Rows from block 8, named by matrix and row number. Rows with one number belong to one attention dimension. Each number is 200 + 40 x the weight over its row's rms, rounded and kept within 0 to 999. All counts start at 0. After the name is the row's rms in percent of the matrix's.
# v: attention value (model.blocks.8.attn.v.weight, 192x192), inputs 0-95
# proj: attention output (model.blocks.8.attn.proj.weight, 192x192, transposed), outputs 0-95
v.42,098,213,204,238,263,145,210,195,199,189,189,186,169,149,258,259,180,198,183,110,164,195,218,286,217,202,211,167,222,228,227,185,208,225,223,195,198,213,217,188,163,198,165,208,223,73,249,203,142,168,196,225,220,239,140,140,240,203,189,275,162,153,173,200,196,210,208,202,213,281,227,176,201,159,207,212,270,259,247,225,215,224,153,227,213,163,186,215,174,240,185,216,205,126,176,231,170
v.43,110,265,191,195,188,171,217,230,135,68,160,215,124,286,202,251,227,162,181,239,185,242,152,178,176,217,182,148,192,286,245,246,250,246,86,212,207,193,243,202,254,215,173,205,182,131,171,209,214,140,195,166,208,165,168,226,196,208,129,200,206,129,210,188,171,212,177,209,223,180,234,145,245,227,207,193,207,262,273,160,143,215,191,170,220,224,245,224,320,210,190,219,281,240,223,205,238
v.44,107,221,192,233,121,226,228,149,210,154,224,215,176,246,130,214,221,246,281,231,225,197,194,196,207,184,228,206,195,200,104,194,260,201,207,207,238,119,156,159,243,184,232,221,178,249,155,188,201,181,188,188,211,207,194,232,208,210,165,156,222,183,270,246,129,152,200,205,227,176,139,247,179,252,176,186,149,146,210,285,240,180,217,279,233,199,221,200,182,127,192,236,274,258,163,165,185
v.45,100,244,157,265,194,233,177,140,210,242,172,262,217,184,195,220,166,194,150,224,252,181,280,139,190,136,177,162,169,162,239,137,158,151,241,116,206,190,136,152,189,237,163,186,208,232,219,217,181,188,214,228,165,206,230,226,234,173,224,231,146,245,196,247,205,294,224,253,189,229,176,227,131,191,174,140,263,236,211,64,183,187,257,183,183,163,219,189,178,200,221,201,143,141,171,105,122
v.46,101,191,238,214,132,239,232,123,199,184,196,211,273,233,241,175,241,204,177,141,120,224,134,90,217,182,217,190,261,199,261,152,247,205,221,189,159,261,235,208,199,257,238,199,213,218,170,182,216,159,204,188,158,219,223,149,166,264,155,187,171,140,234,162,214,135,249,179,224,197,221,206,181,224,220,215,222,146,236,229,182,236,171,188,245,277,145,195,151,145,277,202,216,233,218,292,193
v.47,104,253,224,181,163,254,148,137,270,219,216,151,245,176,210,180,187,196,162,119,261,227,276,314,229,208,252,161,164,113,218,229,206,204,160,232,102,221,222,270,239,215,175,236,183,180,227,203,191,239,222,207,142,230,135,181,200,167,265,129,216,177,204,216,196,224,243,157,232,226,188,203,214,175,210,185,177,166,179,227,120,213,209,233,150,209,190,257,174,254,205,246,143,185,236,253,233
v.48,095,215,203,216,255,231,174,198,152,238,188,189,206,166,259,198,144,251,179,226,155,204,118,244,211,180,220,190,154,163,154,176,164,169,198,146,197,213,186,149,191,167,238,157,254,220,152,200,222,168,210,183,214,286,167,216,227,175,239,248,185,211,183,201,168,200,120,176,183,203,234,205,205,189,267,222,174,221,253,277,205,185,207,209,57,153,186,194,239,218,257,103,165,172,234,146,174
v.49,099,221,215,218,159,154,184,202,140,260,216,234,167,176,207,245,136,193,203,281,250,194,112,262,213,182,173,195,203,228,237,178,212,197,252,164,176,214,189,223,184,169,175,170,240,278,154,207,292,236,223,127,177,257,190,197,143,148,212,182,150,296,163,250,185,237,236,259,146,140,170,194,194,253,188,185,126,194,191,168,198,143,131,212,182,211,254,187,252,205,203,191,187,189,166,201,170
v.50,106,238,193,228,115,256,134,256,183,239,202,161,211,194,251,202,182,181,199,270,175,175,278,200,120,182,222,230,217,164,157,211,184,129,236,231,174,199,243,256,254,132,142,204,200,179,211,196,204,156,265,250,183,209,186,205,209,230,238,157,196,152,238,270,250,229,148,192,203,251,196,216,135,238,145,261,144,246,209,250,177,219,242,162,193,164,249,207,206,251,209,212,183,184,190,195,184
v.51,105,284,201,149,303,149,282,250,196,184,166,198,213,217,132,197,200,194,168,183,171,174,204,216,112,247,191,179,168,134,257,259,206,230,226,175,177,184,191,200,293,144,218,182,190,168,178,175,188,185,145,237,229,117,169,275,196,199,199,181,193,183,167,246,246,139,205,148,262,224,190,116,205,202,222,211,288,261,224,163,233,211,232,232,213,224,172,226,210,197,174,255,221,130,192,268,226
v.52,103,233,174,201,223,137,242,125,208,246,178,201,186,153,170,172,130,164,134,206,237,144,251,192,248,195,193,214,146,158,224,168,211,163,283,204,215,194,125,178,241,223,158,179,196,170,222,223,209,226,170,202,214,248,225,159,151,228,218,232,198,269,171,233,183,218,186,176,200,188,261,222,228,212,279,139,109,209,151,221,233,200,185,195,154,193,148,111,206,195,190,135,224,184,225,192,204
v.53,091,234,230,192,112,145,146,217,175,214,249,200,99,254,254,124,196,195,160,184,176,231,254,218,181,240,229,235,168,195,190,203,208,215,216,152,145,211,271,217,282,167,155,201,240,158,214,183,97,153,216,279,211,168,158,186,196,200,193,167,255,238,244,184,177,306,138,229,161,220,228,132,233,278,253,142,171,145,196,264,228,205,162,165,228,257,165,216,187,174,194,191,246,177,250,181,224
v.54,099,93,178,219,167,168,231,178,245,114,209,196,173,215,214,171,209,202,183,93,198,209,191,282,223,214,155,170,147,182,145,204,239,305,206,192,185,231,143,213,238,235,219,260,177,282,202,180,164,224,164,204,185,270,166,157,165,231,182,111,223,205,209,161,225,173,246,178,211,182,175,211,206,205,167,228,187,256,188,251,203,192,164,242,250,258,224,151,224,178,94,199,192,213,139,152,203
v.55,098,203,183,143,178,183,211,257,213,265,143,233,112,187,201,217,153,187,244,237,170,234,96,253,242,193,197,179,287,205,125,139,130,187,247,162,217,213,230,244,252,246,189,151,173,142,241,198,174,182,145,233,247,273,240,169,264,166,229,235,170,234,227,215,144,120,229,150,236,169,115,225,215,220,333,122,222,171,178,229,241,206,257,217,142,156,209,183,283,160,144,181,204,235,134,227,206
v.56,108,271,198,194,252,249,313,184,145,195,190,145,119,149,163,231,138,188,202,236,235,228,199,203,213,215,264,163,153,285,221,250,228,228,171,222,147,157,169,258,283,158,143,134,162,181,165,209,172,225,208,158,206,201,208,166,161,229,145,208,205,193,144,208,149,216,169,238,202,177,285,231,246,205,199,183,157,139,169,234,210,193,259,179,226,152,220,187,282,224,199,185,125,204,142,206,229
v.57,096,195,207,155,254,194,233,146,183,243,162,180,190,154,178,189,230,160,241,243,242,217,210,207,143,198,163,179,196,228,203,185,278,248,177,252,166,152,196,197,263,181,178,257,237,194,152,196,223,197,231,183,179,94,210,222,224,160,190,261,209,132,247,275,133,244,166,182,156,197,233,197,214,196,206,222,159,177,197,191,178,193,238,181,223,186,204,197,206,238,172,219,148,262,212,164,166
v.58,097,205,212,202,186,236,162,204,190,197,128,209,170,210,219,244,177,179,115,248,173,137,198,203,235,196,143,182,217,229,225,226,216,174,212,257,153,170,194,248,263,227,109,223,214,264,237,214,197,209,184,208,248,179,154,184,302,208,242,194,187,236,165,247,117,195,159,189,166,139,188,148,246,220,252,231,188,209,176,226,220,250,251,238,121,194,171,130,191,188,233,186,222,205,171,165,251
v.59,109,203,243,204,159,308,139,187,153,258,257,222,219,213,175,241,185,213,163,200,252,234,101,211,207,190,170,182,243,114,203,121,131,193,224,207,240,115,154,206,144,205,219,242,243,283,184,194,271,227,218,160,195,242,194,239,215,200,189,178,166,217,280,227,151,176,263,201,182,226,192,245,227,180,195,225,194,199,128,188,247,173,197,257,248,142,193,174,167,147,196,258,177,155,141,236,235
v.60,091,282,257,185,207,198,139,143,236,276,182,225,169,223,232,166,200,158,243,143,231,254,173,205,234,169,199,188,173,142,168,188,232,187,198,219,205,181,147,218,166,203,259,227,212,228,216,210,160,195,192,182,183,237,260,292,240,203,127,178,179,243,136,206,224,182,214,141,198,182,158,199,257,293,204,205,237,204,184,171,208,267,181,158,191,198,185,106,230,161,97,155,265,217,153,203,131
v.61,101,167,193,186,153,212,209,162,131,235,257,151,270,238,188,320,232,179,180,246,154,194,200,215,190,169,207,185,251,238,234,218,230,202,256,190,253,184,230,175,125,232,179,223,140,214,264,206,186,261,183,174,176,207,191,160,180,257,172,252,180,205,245,132,219,129,197,185,233,207,136,190,221,285,259,154,213,124,141,149,248,179,238,255,218,256,260,178,146,164,188,240,167,171,222,183,221
v.62,102,174,219,227,267,211,201,195,161,195,75,163,176,201,225,223,213,153,152,215,241,223,131,273,146,191,172,160,227,288,221,204,211,204,167,209,188,136,183,233,163,213,256,267,166,152,190,210,227,247,177,133,215,244,165,197,136,191,224,253,186,183,216,139,168,189,157,201,202,196,209,266,276,125,90,139,238,207,280,283,168,188,232,243,218,116,189,231,193,261,192,187,191,210,165,212,199
v.63,099,161,207,304,178,205,259,172,175,144,205,194,224,227,192,220,273,196,170,163,95,196,175,151,233,207,248,182,176,232,166,219,180,193,153,218,251,197,270,245,232,247,249,130,167,199,237,187,167,259,132,182,180,260,176,185,145,169,190,129,234,192,211,121,207,222,239,112,222,202,126,134,200,225,204,237,174,148,190,190,169,205,230,252,189,131,197,207,212,203,181,160,156,231,227,237,223
v.64,099,131,199,146,216,116,195,157,265,177,204,197,228,199,205,194,251,189,204,174,225,201,273,235,232,174,189,183,236,213,210,169,235,219,204,250,222,156,225,235,174,228,266,191,170,114,194,227,277,171,219,150,248,284,197,148,124,260,209,252,207,170,206,172,201,168,189,223,135,162,231,169,144,168,199,158,233,119,252,197,274,210,252,198,214,220,177,217,188,236,242,186,216,261,107,267,242
v.65,098,180,171,255,183,228,257,199,188,245,177,213,155,237,279,196,107,253,158,219,203,175,269,235,156,228,183,217,272,210,226,160,225,150,200,220,276,227,270,236,187,134,240,117,169,194,177,210,223,210,296,231,183,189,230,231,196,205,205,174,173,265,236,249,190,211,264,125,140,187,163,251,113,219,232,221,177,244,294,200,144,193,166,158,208,202,232,223,157,241,196,183,161,223,127,204,205
v.66,102,239,201,159,173,242,182,223,242,221,169,201,261,217,255,250,136,159,274,230,218,197,232,217,247,201,172,223,216,184,229,163,134,190,261,227,198,196,225,218,235,98,132,147,177,213,248,229,156,207,214,184,258,214,190,190,239,156,168,255,136,288,159,243,188,228,141,232,160,281,146,211,259,236,267,201,168,238,171,175,166,259,174,215,193,284,184,154,167,213,180,219,111,261,250,143,231
v.67,102,226,203,299,207,168,216,233,154,179,184,200,234,164,218,170,228,194,202,176,198,180,276,177,174,199,212,194,161,191,188,192,192,185,221,187,236,228,224,282,106,194,135,221,271,190,130,210,252,186,228,188,239,266,240,249,196,215,199,131,227,224,254,210,192,205,199,172,209,157,172,162,100,213,221,195,204,215,174,167,166,144,219,182,224,109,270,209,144,92,228,212,184,167,158,129,239
v.68,097,238,239,233,271,236,208,206,195,237,205,187,180,192,147,166,212,239,157,202,144,202,180,70,204,168,238,195,78,169,170,240,203,213,161,171,172,225,211,239,119,240,154,210,158,210,161,222,213,150,238,269,235,199,186,167,233,246,141,109,185,198,182,149,151,197,203,202,239,146,265,126,154,215,184,153,199,245,224,199,181,186,218,243,202,111,224,225,199,197,154,243,139,178,183,220,278
v.69,095,207,165,147,141,207,224,112,270,223,227,202,222,201,143,176,225,215,150,269,226,134,264,194,256,221,173,186,234,178,308,227,177,215,322,198,194,193,240,201,217,262,160,260,129,200,208,172,206,193,187,185,228,224,234,200,171,208,201,264,209,278,231,188,229,212,214,277,144,213,157,230,150,162,191,157,169,165,198,205,203,126,217,162,144,175,212,190,172,197,209,255,159,184,211,183,141
v.70,106,176,184,148,102,184,224,144,166,135,262,184,205,128,204,232,221,214,183,176,203,199,196,126,211,214,267,194,205,242,205,198,250,197,247,216,169,240,234,184,216,241,235,263,99,186,239,184,191,168,182,185,162,146,167,200,184,267,135,188,186,204,150,180,244,172,240,177,195,209,266,236,209,286,184,245,196,220,185,220,208,230,135,247,201,155,168,205,212,240,171,188,224,236,185,236,239
v.71,101,162,196,110,234,166,232,262,229,117,270,274,169,241,206,218,206,225,251,194,257,229,144,212,183,226,157,172,219,265,241,274,159,211,179,247,208,148,174,141,144,212,202,211,232,187,124,200,204,122,185,188,204,170,194,165,183,212,211,184,249,186,277,194,186,150,226,153,156,227,200,134,174,184,215,196,152,168,146,150,231,182,202,207,276,224,189,209,199,190,193,236,187,190,190,171,204
v.72,096,214,229,189,184,135,173,215,232,191,188,234,256,168,211,165,154,250,205,209,239,194,232,253,165,196,188,194,245,189,204,201,173,226,249,163,186,162,315,233,192,219,188,170,196,145,268,188,160,148,224,189,237,132,234,151,185,234,228,246,198,200,276,200,142,115,172,153,183,203,268,151,106,247,185,174,180,151,190,252,293,210,188,185,161,282,248,216,210,255,241,206,254,180,187,252,145
v.73,099,184,203,134,258,118,213,240,203,223,215,203,266,234,181,226,246,201,249,252,154,237,213,224,147,194,223,133,191,158,228,208,175,174,162,175,265,178,130,147,140,217,197,161,232,236,206,168,188,237,148,229,231,201,125,238,228,226,175,267,221,235,182,149,240,148,213,173,202,232,232,190,234,222,198,167,219,188,125,161,194,203,224,254,216,218,213,96,199,178,169,204,212,105,237,250,184
v.74,098,192,230,222,228,235,169,241,178,197,124,186,111,234,159,196,137,185,200,218,252,280,238,184,138,203,201,200,101,203,151,195,198,235,181,166,179,183,194,217,203,191,202,316,209,125,171,238,234,208,213,200,226,241,240,301,229,212,119,229,180,257,270,144,194,227,157,174,187,230,157,282,214,216,223,252,297,244,193,252,203,193,146,178,248,180,123,214,196,174,215,185,215,126,252,190,132
v.75,107,220,203,245,220,195,196,179,251,237,141,200,235,255,228,252,180,133,199,133,187,145,225,199,175,211,197,262,240,114,202,266,268,207,206,214,181,171,224,249,181,201,212,147,224,202,248,176,219,204,153,188,185,191,140,170,221,160,252,139,194,230,166,208,184,160,180,159,250,259,152,249,291,221,182,248,219,210,69,224,181,248,223,237,274,238,220,163,177,166,134,249,210,196,257,241,173
v.76,093,153,212,203,246,190,186,179,174,181,259,205,192,156,157,259,223,238,126,218,225,183,199,212,163,197,205,110,222,204,295,218,155,160,203,232,221,222,236,171,158,216,186,181,106,182,196,186,228,221,225,178,220,184,264,176,179,207,143,259,148,179,235,160,194,178,208,203,182,156,220,235,216,240,136,162,162,181,214,253,228,265,159,222,209,148,197,134,238,189,214,225,204,255,184,262,173
v.77,096,173,183,237,267,134,180,140,241,190,240,241,256,242,176,220,161,226,270,190,272,200,228,178,219,163,163,211,165,204,170,251,217,195,247,167,213,216,186,225,215,179,262,208,135,280,166,172,266,151,204,195,180,152,213,193,232,156,160,244,202,195,107,137,220,188,208,230,220,191,217,253,222,174,131,186,182,178,250,301,162,230,233,214,190,113,209,198,216,213,212,147,139,244,197,209,192
proj.42,097,164,155,227,145,188,205,177,211,147,230,262,188,136,157,217,179,141,232,223,235,265,210,222,137,196,220,216,174,101,257,131,212,224,172,177,154,185,249,232,256,203,169,255,249,237,257,157,131,261,132,209,165,176,212,255,174,188,157,242,146,250,314,256,194,196,285,166,201,231,143,89,236,195,237,168,168,129,163,212,214,232,198,162,213,176,162,115,205,177,214,196,220,239,214,227,219
proj.43,112,139,260,162,323,212,192,197,265,225,214,289,223,189,163,199,166,190,264,205,198,202,191,264,240,163,251,225,220,241,236,178,181,247,198,145,148,249,186,182,102,191,174,165,176,236,177,150,112,202,243,256,169,195,249,131,147,214,131,192,188,176,199,126,174,162,148,209,176,209,123,164,195,137,141,227,221,180,162,224,229,228,233,262,174,189,189,179,163,269,193,205,117,143,219,188,241
proj.44,108,193,180,138,161,182,188,195,140,199,270,139,208,170,204,263,236,215,124,117,175,207,247,200,189,177,173,276,198,234,138,297,167,164,184,229,255,186,205,137,162,161,209,190,135,179,129,169,224,233,316,254,178,184,208,188,128,195,180,240,198,215,234,201,193,199,119,199,194,197,259,263,195,186,171,212,187,225,264,173,83,156,171,244,144,203,213,206,205,181,208,190,130,214,134,186,234
proj.45,099,190,208,148,344,231,242,196,130,215,144,243,170,166,240,247,194,161,212,177,191,186,154,196,224,266,168,241,249,244,166,216,203,195,110,174,230,170,234,240,199,186,217,213,191,218,200,212,170,182,207,166,202,214,224,231,217,194,196,203,146,66,232,200,286,195,176,143,199,197,181,249,169,245,222,209,173,201,283,202,137,175,229,147,202,171,174,183,175,187,218,159,218,195,231,163,207
proj.46,105,212,117,203,175,195,233,175,226,221,261,186,144,179,196,197,217,150,212,188,234,248,215,263,182,218,225,181,78,256,190,241,119,213,181,164,272,242,201,194,173,249,186,215,136,158,247,193,166,232,229,206,177,160,204,243,222,205,131,214,211,318,223,199,121,226,203,143,216,220,200,255,200,176,193,172,176,222,257,173,190,209,222,223,235,203,166,253,168,235,184,144,150,267,273,94,197
proj.47,105,231,214,256,199,176,207,153,230,215,228,143,157,131,227,200,162,184,153,123,165,214,236,276,171,206,197,203,213,171,221,187,232,207,228,260,122,212,188,196,146,224,182,180,253,185,228,207,249,170,182,195,153,289,203,197,229,222,219,175,291,186,166,250,160,118,249,118,177,147,93,249,233,179,189,105,170,187,173,194,171,183,246,184,162,247,181,170,244,224,203,231,259,190,183,223,163
proj.48,094,179,198,185,212,186,161,289,189,235,117,211,224,211,261,227,160,109,229,203,252,214,161,195,212,195,246,170,198,231,221,205,158,227,139,186,186,247,235,244,221,151,258,198,293,251,217,138,232,199,203,252,176,210,197,195,264,243,176,204,255,229,185,201,188,182,249,260,199,198,207,91,236,121,149,229,181,227,207,213,205,199,212,158,181,210,159,129,260,161,168,143,304,122,153,195,232
proj.49,100,163,166,179,179,243,107,247,114,206,183,222,179,230,168,225,182,173,239,187,256,194,198,213,227,265,207,198,131,191,193,151,161,202,145,222,220,139,127,206,211,149,223,193,156,196,197,255,177,124,148,269,216,178,192,181,261,198,188,118,180,142,176,107,262,225,229,169,232,217,228,272,235,229,207,253,230,246,230,239,217,163,156,315,171,174,164,184,242,159,175,264,201,193,190,175,176
proj.50,105,217,239,234,204,237,235,192,284,187,199,186,209,179,248,163,222,123,174,168,202,158,172,194,246,198,128,208,256,217,164,148,163,187,231,246,281,150,152,215,221,120,159,169,165,184,127,232,268,233,257,172,144,211,263,252,250,241,199,178,241,249,181,289,235,157,213,157,104,177,244,103,176,250,174,284,232,171,148,196,218,233,153,204,228,160,200,200,212,193,203,152,274,215,175,188,162
proj.51,107,234,277,191,168,265,103,230,230,126,203,184,161,130,195,152,164,152,158,284,134,138,166,243,211,190,149,164,213,212,204,196,203,212,234,240,99,151,221,126,175,250,226,220,230,217,253,175,148,213,261,165,197,234,246,164,211,220,182,171,283,217,228,187,232,226,223,204,185,210,185,206,250,194,186,224,173,187,153,283,147,215,221,182,192,159,240,205,210,214,179,212,171,159,285,178,183
proj.52,102,191,207,156,142,195,190,310,260,192,160,254,207,268,277,236,184,151,217,195,241,259,197,107,197,187,205,224,188,174,228,144,203,169,153,203,222,193,216,212,191,182,182,206,130,153,235,205,226,157,238,187,221,193,253,204,282,120,147,177,208,167,214,200,196,174,204,188,288,178,189,176,183,193,173,201,241,179,232,183,148,279,233,111,193,258,143,147,245,214,215,164,203,204,244,252,212
proj.53,091,90,283,231,149,123,188,213,295,211,215,179,239,149,180,236,223,215,156,160,219,180,270,261,241,213,275,181,240,143,199,240,191,354,154,204,248,202,190,192,182,182,187,159,167,170,157,162,241,258,213,206,187,214,203,197,208,222,126,191,256,205,249,180,196,208,165,211,244,211,184,203,190,218,218,153,177,254,214,164,210,209,227,148,166,180,136,144,145,215,241,137,226,264,168,229,100
proj.54,101,247,218,213,145,163,152,180,199,139,255,191,184,229,136,237,222,252,234,190,276,209,248,254,201,191,219,300,149,206,225,155,234,164,209,195,188,199,205,137,216,179,190,215,195,143,237,123,206,238,215,232,162,173,191,154,210,183,272,184,217,178,218,194,148,199,192,235,251,240,167,204,282,100,201,140,152,171,203,159,231,119,206,211,154,132,165,209,214,147,179,255,178,278,146,256,118
proj.55,099,150,189,227,208,200,194,287,250,134,186,211,165,174,245,251,147,191,101,174,184,233,263,245,141,229,180,227,198,161,235,217,264,179,81,216,176,151,214,194,227,175,172,220,155,167,230,214,181,197,230,246,173,174,228,221,125,200,194,216,138,245,184,236,218,152,237,279,207,232,238,174,220,191,231,205,229,175,211,254,263,221,161,222,213,182,222,110,209,111,193,134,215,210,155,217,148
proj.56,106,175,219,160,132,134,132,171,274,256,195,232,226,154,220,124,256,142,180,230,247,199,227,222,208,190,228,265,235,140,181,164,269,188,187,205,163,290,218,173,137,183,227,192,240,226,232,221,178,158,161,222,193,166,244,136,156,172,216,194,247,184,194,234,239,201,150,204,258,201,200,172,101,203,256,309,134,173,225,229,136,284,175,192,225,200,223,205,192,234,192,197,176,207,220,171,170
proj.57,096,178,241,137,156,154,171,156,201,139,182,151,232,116,203,205,232,203,232,187,228,122,231,174,261,177,227,224,196,233,247,178,218,186,231,192,196,206,190,213,147,190,245,277,301,238,139,264,166,210,192,225,161,199,243,166,183,276,240,152,225,264,201,212,209,172,232,202,189,256,176,151,155,184,235,207,201,138,151,257,147,227,185,161,203,138,253,188,134,247,181,268,263,197,154,174,183
proj.58,100,117,154,191,181,204,184,200,196,240,267,201,167,188,157,288,231,240,271,216,224,239,233,255,141,209,209,231,241,199,212,167,207,273,140,220,171,186,188,223,168,168,259,196,226,116,152,204,165,128,261,260,182,185,182,218,202,253,228,194,160,215,185,187,181,229,227,256,213,264,198,133,239,214,106,195,144,140,209,183,180,229,309,188,228,218,254,252,170,212,234,205,156,212,173,266,279
proj.59,111,258,198,182,190,134,233,116,185,102,181,179,98,260,182,219,247,185,223,227,159,230,204,190,212,175,202,210,157,260,200,198,215,201,170,141,147,227,201,226,228,233,210,249,191,163,216,152,135,169,189,231,161,188,189,235,169,158,202,178,199,178,177,206,231,209,192,201,272,164,227,165,242,152,224,155,258,174,208,159,150,147,168,226,203,114,171,239,237,193,222,168,113,214,245,201,138
proj.60,093,183,148,158,215,275,134,205,248,257,185,127,159,184,170,272,214,179,197,165,202,223,195,237,224,236,140,251,117,227,297,168,192,110,177,185,192,243,193,132,153,272,253,200,201,138,240,196,203,237,205,233,225,204,197,170,163,181,167,148,179,285,151,220,180,176,222,184,216,186,232,239,209,180,193,103,279,238,246,178,178,196,154,197,246,171,213,218,175,133,208,139,180,259,172,245,165
proj.61,099,239,188,224,195,246,190,188,189,150,195,225,226,205,173,200,144,287,187,153,174,254,244,197,179,234,210,180,183,235,169,154,145,227,184,140,150,180,175,209,196,162,243,162,227,150,247,273,166,203,189,203,194,179,149,200,159,144,249,264,209,222,249,164,223,222,198,168,231,162,190,176,162,209,143,212,248,190,198,135,143,279,179,264,263,112,218,231,273,138,193,193,174,254,225,200,214
proj.62,100,218,184,253,228,168,230,161,206,192,218,301,233,164,200,236,279,240,209,217,250,180,169,231,210,239,195,178,240,174,197,129,220,182,164,198,119,204,250,235,205,171,187,242,226,202,165,201,221,163,117,264,168,148,226,186,135,207,226,276,142,246,193,275,250,152,183,179,220,135,183,169,175,178,199,205,244,172,123,211,183,294,199,176,178,221,274,160,218,236,184,247,175,131,197,171,273
proj.63,099,216,181,189,198,218,224,240,245,151,243,224,240,230,198,154,190,233,181,194,239,189,267,244,192,202,199,132,253,217,152,207,224,199,307,217,269,228,134,260,186,164,224,163,145,166,212,87,191,242,140,275,162,190,145,239,176,183,249,196,223,220,184,225,253,139,135,209,174,226,150,273,154,206,184,146,169,213,248,210,223,255,197,178,218,253,230,191,177,144,143,240,219,180,68,209,213
proj.64,096,325,240,218,166,240,242,180,213,268,157,181,87,188,124,210,122,216,183,200,151,192,101,207,163,175,221,218,168,226,122,183,205,212,169,242,143,240,159,187,235,236,166,150,163,186,190,168,160,208,219,248,155,197,233,212,177,213,204,162,216,209,215,173,206,206,181,249,250,227,180,285,191,217,205,302,254,218,144,191,161,167,148,202,155,170,226,194,201,153,196,151,189,178,239,153,177
proj.65,097,198,224,187,239,212,176,146,154,196,244,173,180,318,171,214,179,199,181,201,206,188,172,230,235,177,184,193,172,194,266,246,223,237,245,169,260,192,128,123,181,276,192,277,186,155,265,183,185,206,262,207,261,230,282,137,164,169,280,153,210,134,111,146,182,179,220,235,194,213,251,170,295,178,118,149,211,187,230,255,216,291,195,231,176,246,183,230,188,230,181,212,271,189,324,256,129
proj.66,100,155,214,231,242,218,219,142,229,218,252,218,199,186,132,186,152,202,167,215,151,143,146,223,240,184,180,176,186,175,235,190,209,181,143,199,215,181,238,139,193,250,177,282,202,194,211,174,269,205,151,202,217,196,245,163,155,191,229,190,214,187,280,165,197,187,229,159,148,162,212,178,169,209,123,113,215,204,268,166,232,78,169,173,265,145,211,209,171,184,231,162,175,125,170,223,247
proj.67,103,179,129,160,179,180,145,185,149,265,244,156,173,169,252,182,192,149,179,202,272,231,203,190,193,199,183,238,169,193,208,253,207,190,157,185,214,157,210,181,320,245,214,267,186,150,223,189,175,261,209,208,216,171,120,165,163,152,175,130,166,197,270,198,208,215,188,223,193,157,191,178,249,172,135,272,198,204,236,167,194,205,172,158,205,244,199,243,266,256,231,198,181,169,294,236,178
proj.68,098,183,193,156,153,212,203,289,201,187,182,273,198,216,231,227,170,151,262,239,213,148,239,290,169,222,138,235,350,173,175,227,162,204,192,201,205,151,233,227,222,152,200,161,190,185,196,237,150,238,235,117,256,196,189,295,241,202,199,254,142,234,140,253,270,223,214,175,207,247,262,187,247,176,203,239,153,144,188,189,223,240,156,141,224,251,150,182,245,210,170,165,329,192,232,193,207
proj.69,095,241,234,152,204,192,207,143,223,154,208,220,182,135,240,203,216,248,223,243,210,165,213,209,228,138,173,179,189,153,139,217,223,198,169,174,181,206,179,134,219,226,183,273,264,151,200,239,222,214,160,265,186,173,209,192,147,217,242,227,166,189,163,208,177,183,203,222,177,244,170,214,195,206,199,247,272,187,175,193,176,160,188,292,226,214,209,226,208,146,168,157,202,198,201,230,133
proj.70,106,200,222,211,279,154,160,238,236,179,141,219,142,212,199,194,224,257,164,188,268,222,210,252,180,198,132,214,189,197,223,184,127,176,162,243,269,191,183,186,214,125,231,180,293,210,138,225,129,222,261,217,156,209,198,220,241,213,227,234,179,260,176,213,207,232,179,259,196,216,231,253,219,217,238,260,219,178,220,197,286,211,240,221,161,221,258,212,204,155,185,206,221,211,173,139,170
proj.71,100,217,97,282,160,175,242,232,201,283,173,136,185,212,283,249,136,215,177,208,225,242,214,215,250,178,209,252,235,145,237,199,167,142,171,178,174,212,269,255,238,162,263,149,230,131,195,179,221,165,214,239,228,211,181,294,164,168,153,230,213,148,224,144,197,221,145,234,248,239,183,282,158,208,195,217,247,197,194,252,177,229,165,210,174,144,150,183,137,162,195,150,172,144,192,284,251
proj.72,097,196,95,203,210,180,248,171,203,151,121,218,179,211,237,238,214,146,212,206,187,281,109,216,211,228,154,241,168,212,244,246,195,259,262,204,140,175,184,106,229,197,230,132,185,194,229,226,199,222,187,219,225,264,242,244,138,311,146,257,160,229,185,166,136,192,194,187,268,254,165,215,217,154,228,208,259,194,132,184,183,173,184,196,167,177,215,246,133,123,185,194,228,224,204,216,225
proj.73,094,184,200,258,195,243,191,184,242,117,236,217,203,138,237,208,114,218,188,169,279,233,233,159,220,176,236,249,263,209,200,165,231,197,213,262,199,224,174,189,186,182,167,188,160,187,190,224,227,161,209,141,207,163,166,170,225,148,168,195,137,192,196,236,159,192,143,254,232,134,162,201,192,164,211,249,225,241,211,205,214,130,208,219,208,131,136,284,195,171,183,191,201,225,174,127,189
proj.74,099,225,208,143,250,205,187,126,245,152,257,258,193,148,208,178,206,248,153,260,251,196,143,95,230,163,245,250,194,176,197,177,184,207,186,231,264,109,221,208,217,213,180,166,231,228,218,225,182,193,151,184,229,197,216,212,170,196,160,212,182,197,141,201,149,219,179,287,203,231,254,236,226,248,242,176,215,155,236,213,155,221,203,210,216,213,231,148,205,190,198,183,178,228,165,209,223
proj.75,109,214,175,208,149,217,219,201,231,124,225,170,232,150,168,191,230,197,222,100,234,201,187,197,254,243,208,148,210,252,158,220,149,134,212,285,188,142,225,204,130,216,223,220,140,235,189,233,186,144,132,227,214,230,216,182,286,176,186,250,148,139,215,213,224,268,103,146,169,157,222,208,222,239,258,146,219,189,235,201,239,203,133,224,187,179,138,202,236,225,233,179,147,158,155,186,216
proj.76,090,168,204,233,198,162,194,216,208,198,195,215,155,243,256,268,155,190,203,163,246,242,177,245,234,216,203,218,191,210,87,178,223,211,158,168,224,205,210,139,195,173,204,226,238,142,213,140,249,196,207,205,246,207,155,195,237,212,188,167,168,205,177,209,220,196,157,278,160,254,203,152,134,188,263,272,209,203,186,184,223,163,257,197,184,189,260,252,170,215,201,179,281,163,198,134,184
proj.77,096,221,224,171,151,185,236,263,245,183,152,196,193,150,226,157,219,171,138,237,132,90,161,233,192,233,168,185,221,227,162,179,219,214,169,156,205,194,190,166,163,169,254,278,180,198,187,150,194,211,214,220,205,201,241,195,222,292,228,219,195,197,238,171,140,206,230,196,168,253,259,231,183,205,258,233,179,208,161,239,258,209,204,161,226,315,140,232,211,241,160,161,293,216,231,201,321